Weights of a small image classifier: 10600 steps, 106.7 epochs.
Rows from block 14 of a small image classifier, named by matrix and row number. Each number is 128 + 32 x the weight over its row's rms, rounded and kept within 0 to 255. All counts start at 0.
Before each channel's rows are labels from the 100 images, of 14848, where the channel reaches its highest value: "top examples" is what is common among them. Only what is clearly more common there than usual is listed. The data: close-ups of made-up surfaces with and without defects. In brackets: how many of the 100.
# conv: pointwise conv (model.blocks.14.conv.weight, 768x384x1x1), inputs 96-191

top examples: scratch (99); tiles (42)
conv.458 [103 153 154 162 130  70 114  92  46  75 114 130 134 124 105 147  86 100 153  61 114 159 189 150 142 126 123 106 108 161 113 150 154 132  97 185 139 178 109 108 145 106 136 127 156 144 101 124  96 109 139 136 111  95 127 100 131 166 161 151  96 150  97 109 187 117 119  64 166 105 187 106 108  84 143  69 159  88 139 126 145 173  94  92  76 185 113  71 145 117 141 145 148 122 132 104]

top examples: specks (100)
conv.272 [158 143 107 135 101 132 135 155 118 120  92 100 157 127 122 159 169  89 162 124 109 111 127 133 185 194 122 106 153 101 144  85 146 132 148 171 135 107 156 121 104  48  90 118 126 109  91 114 115 154 103 164 170 144 141 101  93  89  66 161 188  82 100 145 113 202 123 122 139 139 122  97 191 145  64  94  86 101 135 146 175  92 153 103 143 151 109 147 105 139 161 149 100 202 144 172]

top examples: hole (100); tiles (35)
conv.766 [153 147 108 154 176 166  84 107 113 168  87 168 119 137  94  59  89 178 127 140 123 167 109 124 200 123 116  82 102 108 166  77  91 134 168 100 129 152 109 103 108 176 151 108 151 115 106 164 103 123 132 115 139 147 192 100 129 191 140  89 153 117 116 192 149 111 143 137 145 102 121  93 120 174 134 145 135 175 154 201 137 146 105 128 171 196 131 131 144 131 136  87 137 126 150 178]

top examples: hole (100); tiles (32)
conv.256 [130 126 162 110  58  85 100 125 118 164 131 129 198 192 141 107 148  83  62 100 178 134 158  82 196 130 154 112 154 130  78  86 157 122 124 108  95  87 134 137 143 102 128  98  87 155  65 125 181  74  97 117 119 122 157 107 143  86  92 111 109  86  87 143 129 149 139 123 147 179 154 145 127  96  85 144 121 149 175 115 117 130 143 110 120 145 130 100  97 132 156 141 115 160 104 135]

top examples: specks (100)
conv.224 [166 141  99 110 148  94  87 100 154 117 148 127 123 100 122  86 162 115 119  83 101 146 128 119 131 148 189 142 165  69  98 153 111 178 165 124  83 155 104 200 152 166 108 137 143 123  46 125 155 173 116 107 115 133  94 170 114 111 165 111 104  97 139 102 167 144 144 151 181  98 127 147 130 119 167 100 113 171 147 143 158 109 126 113 139 114 133 131 144  43 100 153 137 138 191 155]

top examples: crack (88)
conv.32 [108 106 117 109 212  92 137 185 158 100 115  95 135 108 144 111 149 130 104 117 125 145 116  98  70 150 135 130  92 105  93  63 192 126 104 122 154 148  99 116 158 172  98 150 185 143 123 105 168 140 166 104  99 134  92 127 139 143 169 138 131 163  64  88 121 108 170 172 110  70 158 121  89 130  95 111 180 157 163 129 139 131 166 209  99 123 218 153 144 170 161 107 140 150 108  97]

top examples: no defect (55); defect: none (55); stone (47); bright spot (39)
conv.456 [100 112 154 111 119  83 108 120  95 111 121 113 155 127 118  77 186  88 132 154 113 158 134 107  89  99 158  63 142 167  82 115 224 132 137 119 127 127 114 119 122  79  83 125  56 147 174 120 111 116 122 101 114 138  80  91 167 177 136 135  98  97  98 153 152 106 101  77 132 140  99  95 139 144 134 177 139 109 160 113 135  77 111 164 105 182 143 139 133 168  87  74 126 213 168  68]

top examples: specks (43)
conv.662 [ 91 149 136 116 121 139 122 163  90 151 122 154 144 146  69 127 183 138 103 118 151  77 154 124 181  92 176 123  68 167  87 120 105 123  71 196 134 129 117  64  55 113 148  93 109  80 125 114 135 150  97 120 128 146 139  94 125 117 136 134 147 118 116 123 171 145 154 128  85  93  91 130 129  86 136  74 153  74 182  99  83 112 135 130  68 222 167 137 128  88 149  74 113 126 116 127]

top examples: hole (100)
conv.709 [ 92 127 101 119 125 137 140 154 129  54 152  79 141 147 124 122 164  64  97  89  87 158  93 128 112 155 119 116  96 107 153 118 130 144 126  68 167 160 114 103  44  98 128 145 203 129  84 136 123 157 121 155 105  67 135 100  99 168 179 100 121 160 100 119 119 138 191  70 134 170 111 142 125 107 138 167 139  41 131  85 131  95 127 172 155 132 134 129 131 119 105 143 115 110 120 126]

top examples: leather (34); hole (27)
conv.417 [ 89 130 114 106 174 103 162 168  97  87 122 183 124 139 119 166 123 137 100  57 152 118 115 101 116  68 107 117 230  95 123  71 137 137 145 103 222 142 134 107 100 120 113 129 130 130 112  97 122 129 116 120 121 177  96 101 114 131 148 155 124 201 129  96  94 126 110 147 177 127  55 140 118 166 114  85 150 180 141 135 160 188 113 130 120 140  73 200 152  77 146  84 145 173 133 115]

top examples: smear (95)
conv.745 [125 139 137 170 142  89 121 125 113 143 150 127 114  97  94 208 125  93 124 118 172  82 165 143 130 118 157 136 118 114 107 109 145  64 175  87  82 104 128 140 175  51 103 157 157 127 134 166 125 187 174 156  96  84 120 184 120 139  95 144 117 135 140 208 122 146 131 122 163 154 150 128 163 135 151 106 142 138 147 110  99 118 147 127 165 126 142 146 113 172 148 163 165 117  56 121]

top examples: smear (60); hole (40)
conv.288 [173 152 106 184  68 151 113 145 111 180 125 130 113 141  98 124 135 156 150  93 141 146 141  62 126 132 145 133 208 132 147 102  87  75 116 117 151  95 144 157 129 131 183 121 115 138 136 162 161 112 121 173 186 109 132 153 153 169  84 103 193 140 146 141 121 129 132 116  81 199 142 103 169 126 143 145  94  46  74 118 118 152  86  89 134  87 116 131 140 111 120 144 127 210  99 172]

top examples: crack (100)
conv.633 [116  81 110 132  96  67 133 133 118 166 101 149 150 112  34 139 143 182  66 116  95  70 118 110 123 127 130 114 183  98 119 208 119 151 124 128 141 129 157 122 121 135 137 157 152 152 144 134 146 134 103 106  83 120 102  96 121 108 126 161 138 132  95 154 154  95  98 120 161 122 176  89 125  89 122 143 170 105 130 125 124 140 164 148 180  91 128 104 136 153 134 117  83 150 151  89]

top examples: hole (100)
conv.261 [ 53 110 141 169 120  76 164 112 182 164 134 194 111 212 151 117 139  84  48 134 141 140 123 164 138 152 145 163 155 199 134 103 145  99  86 115 112 140 128 104 182 122 122 128 136 170 114 118 115 142 143  74 177 161 135 103 117  77 200 112  93  95 181 116 165 113 114 126 146 167 139 108 169 153 149 169 143 118 122 138 179 133 139 121 128  80 126  91 127  91 119 147 151 155 136  90]

top examples: specks (100)
conv.432 [103 135 156 180 156 113 163 148 179  95  90 124 183 117 114 136   0 192 115 128 108 169 156 110 132 154 147 101 128 132 145 148 127 137 104 176 186  97 143 119  90 153 163  80  64  96  99 103 117 150 136 121 137 140 146 121 103 130 162 151 156 104 143 141 158 143 127 207  56 155 124 142 182 149 132 114 154  98  70 112 104 149 129  94  71  55 145 194 101  74  99 109 110 132 107 129]

top examples: scratch (100); tiles (33)
conv.721 [105 118 148 122 114 141 164 114 112 157 123 170 135 107  61 101 166 131 148 148 163  98 122 106 158 105 122 122 157 120  77 149 132 130 135  49 155 136  69 135 119 133  87 134  87 101 165 153 166 100 104 114 125 142  99 145 145 124 141  93 121 110 142 144  90 117 143 122 143  86 131  92  89 131 135 178 171 109 128 153 205 176 148 184  64 119 112 132 172 116 102 145 160 136 133 133]

top examples: bright spot (82)
conv.306 [133 143  98 175 105 119 134 112 147 123 118 130 127 139 121 111 134 121 147 112 153  93 105 152 161 120 120 126 130  84 135 131 124  99 136 159 135 117 114 154 100 162 125 164 141 107  87 144 173 119  66 110 126 108 103 165 159 111 105  89  67  93 180 146 175 133 142  83 171 145 108 125 102 141 137  63 122 171 129  93 154 145 128 107 179 118  89  80 148 231 115 123 123  85 116 156]

top examples: crack (56); stain (43)
conv.22 [103 134 120 113 109 179 172 104 169  57 111  96 121 156 126  76 143 144  83  82 158 125  78 107 115 113 161 152 143 183 177 105 134 149 101 158 107 190 107 133 142 148 142  82 130 122 153  87 113 114  91 156 140 107  91  65 119 120  94 132 122 170  96 104 139 201 155 222 114 155 183 183 121 152 145 115 124  98 122 205  71 136 164 122 108  95  85  85 128 121 123  92  99 136 141 115]

top examples: bright spot (66)
conv.666 [101 150  77  94 118  95  82 178 135  98 126 188 169 119 121 110 181 150 109 113  80 112 100 152  95 126 104 101 158 185 124 128 185 110  82 117  77  96 120 133 130  56 140 151 135  85  86  93 131 146  54 145 173 159 183 152 222 177 129 109 121 144 144 144 141 105 138 124 148 130 124 172 135 164 165 130 117 103 106 156 111 130 146  97 135 121 201 118 166 137 113 107 111 103 148 169]

top examples: leather (35); no defect (32); defect: none (32); circuit traces (29)
conv.700 [122 140 106 151  87 105 135 163  98 142 128  52 149 139 100 155 149 170 130   0 109 121 113 128 121 101 120 102 179 121 149 133 100 144 123 156 123 132 107 138 160 144 122 148 129 123  98 132 111 151 124 102 160 120 132 145 130 119 115 129 127 100  95  93 128 167 103  82 142 129 100 127 107 134 174 141 114  65 170 132 128 105 110  75 149 131 125 145  94 113 160 126 134  70 122  96]

top examples: smear (100)
conv.128 [ 67 105 104 155 114 104 157  89 113 177 128 149 143  88 155 123 117 141 112 126  61 118 155 129 144 110 109 121 219  88 141 132 167 110 188 144 111 108 132 124 156 122 101 129 117 142 100 114 121  98 103 124 118 135 145  93 101  55 142 113 168 203 131 135 141  92 114 103 168 124 158 103 129 129 130 125 165 138 167 108 156 131 170 138  98  93  99 113 113 147 120  75 112 147 129 131]

top examples: specks (100); wire mesh (33)
conv.175 [158  93 132 142 104 156 177 159 135 107 114 151 123 126 133  69 114 151 232 203 176 117 106 122  96 141 140 135 147 107 133 116  55 136 217 152 119  92 169 104 160 135 116 107  80 145 133 158 105  89 175 105 154 125 158 104  78  70 106 161 139 199 138  87  89 110 140  93 143 134 156  83 153 109  98 111 121 114 150  41 136  89 127 129 166 148 172 105 123 159 157 143 172 166 112 120]

top examples: hole (100)
conv.506 [139 121 104 122 157  92 171 150 156 147 120  83 136 160 157 167 138  79 135 109 141 126 153  66  78  92 105 132 175 117  93 138 123 125 154 166  58  69 134  45 160 107 132 144 108  70  81 158 160 150  72 123 135 135 121 125 128 119 110 119 105 213 119 222 128  78 117 140 149 138 101 151 144 230 136 128 146 138  77 162 122  69 131 122 125 121 106 139 158 136 151 139 149 149 120 156]

top examples: smear (100)
conv.696 [ 73 164 147 152 102  67 123 160 148 145 101 107 138 200 117 184 116 124 187 171 123 105 108 116  77 140 146  98 101 134 175 129 222 103 106 117 120 176 115 170 137 109 163 139 137  53  55 120 127 113  60 102  77 130 160 129 139 150 124 108 157  78 125 128 102 131 126 162 100 163 160  93 106  59 115 152 110 156 105  89 160 173 210  79 123  18 115 120 148 112 146 120 103 133 179  94]

top examples: smear (100)
conv.102 [116 113 212 161 141 144  87 137 136 130 118 137 118 177 100 150 113 132 111 129 135 154 142 133 173  78  93  92 101 102 165 124 117 182 122  97 167 108 135 127  95 149 111  74 140 139 144 148 131 113 174 159 132 140  87 171  88 146 139  61 138 121 116 170 128 104 189 186  98 141 137  66 143 161 108 159  71 104 145 135  75  72  77 184 133 116 161  98 143 111 179 109 117 167 106  94]

top examples: bright spot (100)
conv.55 [129  86 137 134 153 106 149  96  67  97  82 131 121 165 147 132 156 106 121  96 121 121 122 100 160 109 151 105 162 127 109 160 124 190 112 157  73 108 161  93 154  97  75 142 203 122 146 218 109 148 155 130 180  87 147 140 100 109  96 152  83 107 101 193 144 167 192 120 102 161 166 114 106 140 136  92 102 158 117 124 183  69 136 149 131  69 128  89  94 163 131  97  86 123 117 111]

top examples: hole (96)
conv.539 [156 119 125 116 155 116 105  93 127  99 100 124 109 128 170 108 100 145 120  64 159 189 176  92 149 161 102 116  80 144  93 156  64  77 107 131 117 155  93 206 114 116 117 134 160 122 185 108 139 130 108 158 161 138 127 112 131  86 202 126 167 186  63 152  90 111 141  99 108 134 100 142  86  90 153 114 119  67 154 180 173 113 106 130 143 119  99 107 164 117  54 173  99  98 173  91]

top examples: scratch (98)
conv.255 [171 120 144 113 158  73 157 133 180 154 130 111 141 100 157 110 151 140 194 164  57 111 141 166 116 102 136 123 119 110 124  98  53 114 136  76 113 113  85 137 143 136  92 143  84 141 144 112 126  98 109 151 145 148 130 123 110 129 153 156 134 147 119 104 107 167 160  64 140 156 161 174 127 113 148  88 134   0 101 180 150 125 150 127 163 125 149  85 103 150 120 164 139 116 125 121]

top examples: specks (95)
conv.405 [150 210 138 169 161 128 196 166 113 134 108  96 139 169 153 139 193 103 186 162  78  83 133  88 126 141 136 107 100 120 173 115 129 121 110 133 149 120 114 135 132 132 156 110 105 128  77 155 148 160 154 150  93 123 120 122 103 128 199 119  67 186 130 139  92 105  98 180 174 127 143 147 151 117 177 160 151 120 124 119 108 167  95 164 126 154 113 101 128 109 133 152 115 135 147 144]

top examples: leather (39)
conv.727 [ 99 110  92 135 165 130 122 155 110  82 129 153 156 156  97 110 182 157 145 123 117 117 105 146 112 105 150 135 237 159 122 119 155 110 140 153 194 141 145 125 116 128  60 115 199 121 116  97 160 162 133 103  58 118 114  86  91 102 199 139 130 176 120 158 179  97 155  98 121 139 125 109 119 169 133 166 140 107 147 143 111 165 149  93 113 121 120 153 144  68 139 120 144 156 119  77]

top examples: no defect (99); defect: none (99); wire mesh (66); tiles (34)
conv.723 [ 84  82 162 105 146 117 139  67 121 135 157 162 163 122  78 148 140  97 101 122 129 137 132 143 121 173 125 124 111 134 119  98 149  66 121 131 132 140 145 173 188 195 110  99 163 120 126 147 153 148 174 143 106 141 115  95 153 101 148 162  87 125 136  79 147 180 141 149 107 128  14 186  79  88 131 100 148  90 145  80  87 154 173 171  68 101 124 140 157  84  88 119 162 244 111 118]

top examples: hole (98)
conv.522 [145 147  74 153 124 143 122 120 132 185 160  91 106 119 139 123 130 139  39  82 138 144 212 137 107 112 101 121 166 150 135  82  34 118 114 173 123 128 136 126 151  89 152  94 151 161 148 155 105 122 110 162 111 168 131 136 160 131 160 158 110 191 103 106 115 137 165 159 120 103 110 113 136 145 115 125 136  86  91  71 123  93 181 123 127  59 183 112  60 148 122  80 124 161 192  83]

top examples: hole (100); tiles (29)
conv.511 [147 128 113  89  72 109  97 118 119 153  81 135 130 193 109 100 161 120 150 110 163  90 149 179  79 150  75 104 110 147 112 144 204 146 148 120 138  83 153 161  70 126 141 156 146 151 143 129 131  94 173 136 182 129 174 116 116 171 148 156 145 118  68 108 136 122 178 144 108  61  80 143 122 110 116 170 169 113 133 115 155 153 115 147 131  96 123 112 118  97 126 104 128 134 220 178]

top examples: hole (100)
conv.730 [130  51 128 138 152  83 122 180 174 138 153  90 157 210 119 133  96  65 142 134 172  85 171 176 134 150 104 150 126 142 108 167 203 117 141 184 102 135 170 122 142  92 136 143 159 110 129 133 171 110  91 201 106 119  72 105 159 133 138  99 116 162 172 140  96 106 125 123 106  85  86 126  71 122 122 122 169 135 110 150 129 132 157 113  93  71 147 154 142 148 202  93 113 149 135 175]

top examples: specks (100)
conv.695 [155 171 109 146 103 173 145 164 144  83 108 127 179 135 129 134 133 133 121 166 118 110  94 101 175 146 116 159 114  99  60  91  97 166  98 116 121 140 117 103 121 104 132  97 139 101 100  99 122 106 113 147 103 147 169 112 134 149  82 103  27 143  81  84 150 129 116 122 122  87 156 126 149  93 122 167 114 127 152 136 123 109 108 150 122 121 151 168  83 106 103 127  88 204 133 138]

top examples: dent (100)
conv.104 [129 175 112  95 111 124 126 117 102  74 113 136 200  65 107  68 171 127 142  61 112 128 133 149 118 166 143 132 120 125 135  91  98 149  78 135 110 139  88 107 143 117 130 109 157  68  96 128 168 136 130 118 144 128 178 135 162 100 112 154 124 162  86 116 157 138 112 138  89 185  91 117 114 146 124 103 131 153 152 137 151 141 182 125 106  91 101 149 155  69 171 154 112 127 167 154]

top examples: scratch (87)
conv.166 [142  74 126 157 153 106 145 105 147  96 152  96  91 133 139  73 149 120 177 184  83 149  92  88 141  98 167 114  67 140 102 131  62 143 128  99  90 159 161 152 177 138  81 116 137  68 117 144 135  76  93 134 191 121  99 116  83 109 120 132 155 118 131 142 105 149 156 147 114 128 144 144 172 113 120 154 115   0 124 125 128 119 127 102 113  32  84 152 146 144 138 137 104 108 163 121]

top examples: crack (100)
conv.304 [106 159 139 107 157 166 134 159 116  47 157 140 139 112 130 122 190  87 103 151 129 106  87 114 143 131 132 138  93 145 125  87  74  81 122 125 182 118  76 134 106 129 110 124 174 161 145  93 130  99  78 129 157 152  84  87 116 165 168 103 173 148  96 122 122 173 171 120  55 115 144 131  76 132 141 187 111  54 135 127 128 116 125 133 142 165 116 143 150 114  96 146 147  84 215 110]

top examples: bright spot (99)
conv.238 [214  95 144  84  98 132 121 174 128 134 127 202 133  82  74  73 141 105 155 121 120 144 195 151 144 118 120 158  55  79 125  91 169 111 103  89 162 117 192 113 135  97 127 122  81 124 159 165 109  72 152 134 110 116 133 165 154 137 110 115 122 158 105 110 106  61 101  86 174 149 110 117 174 133 143 105 164 124  91 114 114 124  89 106 191 145 144 196 108 134 132 142 105 153 132 165]

top examples: bright spot (100)
conv.413 [149 144 170 101 104 140 152  90 137 113 143 109 159 101 127  93 164 227 149 143  86 108 138 110 133 104  87 134  91 125 116 135 113  73 126 105 123 129 116 138  79 140  55 129 126  95  96 152 157  27 123  79 125 117 140 125 138 126 127 117 155 128 107 132 157  90 164 184  98  72  94 116 144  68 132 140 116 127 104 138 140 170 146 105 111 145 108  96 156 104 188 103 148 121  91 111]

top examples: hole (87)
conv.147 [123  99 138 154 170  69 150  74 123 133 110  99 104 169  84  83  93 101  73 216 152 137 199 110 179 140 134 140  95 148 139 131 111 125 113 134 104 114  55  95 123 128 163 103 122  92 114 142 144 159 126 128 129 123 145  91 142 135 164 113  99 134 112  92  98 167 117 163  71  50 104 153 135 127 202 223 160  71 193 111 101 151 184 147 157 165 141  88  92 139 115 168 123 128 148 116]

top examples: crack (100)
conv.357 [148 174 131 120 131 104 138 166  85 117  82 114  62 180 149 105 110  71  92 141 155 101 124 144 142 126  80  98  95 117 184  98 124 101 124 162 120 109 108 129 110 210 100 115 125  92  52 145 152  85 111 130 143 123 193  95 102 133  91 159 161  85 103  65 108 105 150 134 108 127 160 140  93  98 117 104 119 109  94 122 171 155 131 109 138 139 150 175 144 147 105 123 161  81 147 121]

top examples: dent (100)
conv.292 [ 62 141 125  55 129  94 102 182 156 126 153 130 111 119 145  96 109  96 131  96 113 160  81 106  93 100  97 121 109  57  87 133  66 152 156 126  82  88  92 131 169  76 141 138 154 114 133 155 121 172 158  99 127 135 164 129 131 119  83  98 150  98  70 131 163  87 192 128  93  78 158 104 184  52 171 147 158 145  84 108 122 108 198 146 118 130 159 255 115 140 152 157 143 168 119 177]

top examples: dent (100)
conv.366 [113 148 154 140 144  83 119 168 107  83 164 100 153 108 106  93 123  88 125 110  80 136  98  79  47 151 132 124 105 154 140 160 130 177 140 113  87 111 148 110 149 194 103 175 212 105 115 119 161 144  92 128 148  83 117  90  76 166 139 139 148 158 145 162 121 121 134 128 111 108 168 114 152 133 138 247 107  76 174 119 156 161 158 144 113 135 159 199 133 143 133 150 166 144 119 142]

top examples: bright spot (76); stone (33)
conv.525 [153 127 126  62 128 128 141  84 158 106 143 158 191 130 109 121 182 109 109 113  16 126 139 174  37 141 113 121 104 165 142 173 130 107 120 151 100 161 136 140 121 113 131 147 130  84  65 149 137 102 145 110 147 103 144 177 130  60 191  80 132 132 146 128 118 147 100 148 128 121 118 145 134 153  79 130  98 106 176 151 135  71 137 104 236 103 117 146  73  94 160 135 121 192 126 147]

top examples: leather (30); circuit traces (27)
conv.670 [123 110 109 163 149 150 110  99  98 148  84 155 100 119  84 129 140 153  96   0  94 147 116  84  92 166  94 118 116 120 106 135  46 116 201 169 189 168 153 122  88 127 123 118 134 124 138 116 117  93  87 160 143 140 155 109 129 157 107 102 121 140 120 131 137 109 161 117 137 108 126  64 171  88 145 181 118  90  72 119 138 167  66 121  90 101 133 140 117 137 133 128 127 114 145 154]

top examples: bright spot (50); smear (44); stone (28)
conv.201 [166 122 111 202 125 118 155  97  87 128 136 118 126 100 138 116 149  92 159 118 121 129 151 133 129  87 130  79  76 115 130 119 174 103  92 161 150 117 147 143 131 196  89 161  97 113 107 111  86 141 156 123 134 140 105 114 145 127 146  80 150 127 143  94 144 117 100 150 148 165 132 136 151 180 113 111 159  97 102 110 151 106 135 169 110  60 108 106 155  89 166 131 116  99  86 206]

top examples: dent (61); hole (39)
conv.206 [160  25 168 132  80  74 139 146 146 139 174  94 132 125  93 131 126 154 171 132 147 136 126 193 102 129 122 216 137 150 151 179  91 168 102 138  78 145 163 132  91 150 120 142 137 133 141 132 117 139 173  96  66 138 131 192 154 104  78 125 107 143 130 144 189 180 146 135 154 153 126 106  95 127 128  93 150 130 114  84 156  95 140 159 179 202  80 143 132 135 106 134 138 156 165 191]

top examples: stain (54); dent (39)
conv.464 [103 180 117 109  79 221 141  78 141 118 121 118  97 173 149 192 158 107 138 174 124 118 142 144 109 118 141 132 181 144 146 128 202  78 122 124 178 145  87 128 159 158 109 115 147  95 115 178 160 107 117  95 101  84 149  18 128  92 137 120 144 107 111 130 159 112 203 107 144 149  90 102  82  74 152 115 129 155 114 103 121 140 107 144 153 135 117  96 132 111 117 160 222 161 137 144]

top examples: no defect (51); defect: none (51); leather (46)
conv.389 [128 189 101  97 148 164 139 112 131  85 160 146 109 116  75 110 195 160 111 100  74 131 156  91 115 157 135  62 100 112 127 152 110 134 125 140 221 123 109 133  93 187 117 148 181 111 108 144 181  69 137 108  95  76 141 160  99 184 112 107 142 137 109 119 124 143 133  77  70 100 110 127 101 159  99 183 122  40 107  92 102 112 111 147 119 182 132 129 141 123 102 144 151  76 128 115]

top examples: scratch (100)
conv.234 [154 105  57 150 160 107 141 126 109 131  99  91 172 137 182 182 150 154 129 179 165 154 175 159 127 107 114 163 112 156  91 132 155 111 148 103  94 190  97 173 112 159 110 172  82 191 136 143 176  60 103 116 128  90 152 133 122 133 102 121 156 161 104 113 125 100 123 118 105 116 118  96 151  85 131 137  49   0 132 131 113 127 156 143 190 105 115 111 122 103  98 156 169 137 123 155]

top examples: dent (100)
conv.465 [158 146 143 197 106 158 187 196 143 144 110 155 120 126 157 105 129 119 145 121 121 198 114 211 137  97 128 151 240 134 183 150  98 174 145 136 163 160  77 143 117 142 137 148 147 170 124  97 155 111  94  99 114 139 134 129 183  68  93 109  83 164 148 171 133 122 194 117 139 137 150 147  76 126 187 163 102  91 139  93 191 117 119 116  98  99  88  97 134 121 154 141 124  96 111  76]

top examples: scratch (98)
conv.748 [148  79 108 129  87 160 132  74 141 100  92 103 146 122  99 151 116  80 125 106 178 110 206  70 154 112 162 116 164 113 117 140  15 169 144   0  79 136 151 133 154 160  91 116 193 102 105 110 172 129 131  42 136 167 104  72 120   4 137 144 101  98 119 106 105  92  86 122 124 158 197 136 108 153  89 118 131 104 127 116 156 126 132 155 190 183 129 143 126 134 115 143 149 124 162 116]

top examples: stain (100)
conv.375 [130 155 123 126 156 193 185 124 119  89  96 113  94 106  97 170 202 104 132 142 119 105 119 139 115 152 125 123 123 143  87 162 117 147 134 171 112  97  93 122 133 133 130 125  99  72  77  94 141 135  95 107 128 109 124 159 137  98 157 139 123 139  81 123 134 102 107  76 147 172 139 132 125 108 127 140  91 124 120 100 129 143  88 180 165  88 188  74 139 110 144 151 175 213 138 186]

top examples: stain (93); wire mesh (32)
conv.194 [ 98 214 107  95 144 143 108 101 130 110 141 102  95 115 121 111 145 142 154  82 102 113 129 130 134 110 142 142 146 132 137 137 194 133 100 200 239  66 112 146 101 143 123 106  70 152 151  48 174  98 111 123 169 149 165 134 124 134 121  96  99  70  38 154  88 152 132 163 105 104 134 101 190 116 119 145 126 120 149  62 100 157 124  86 106  58 115 231 174  62 125 135 120  57 159 158]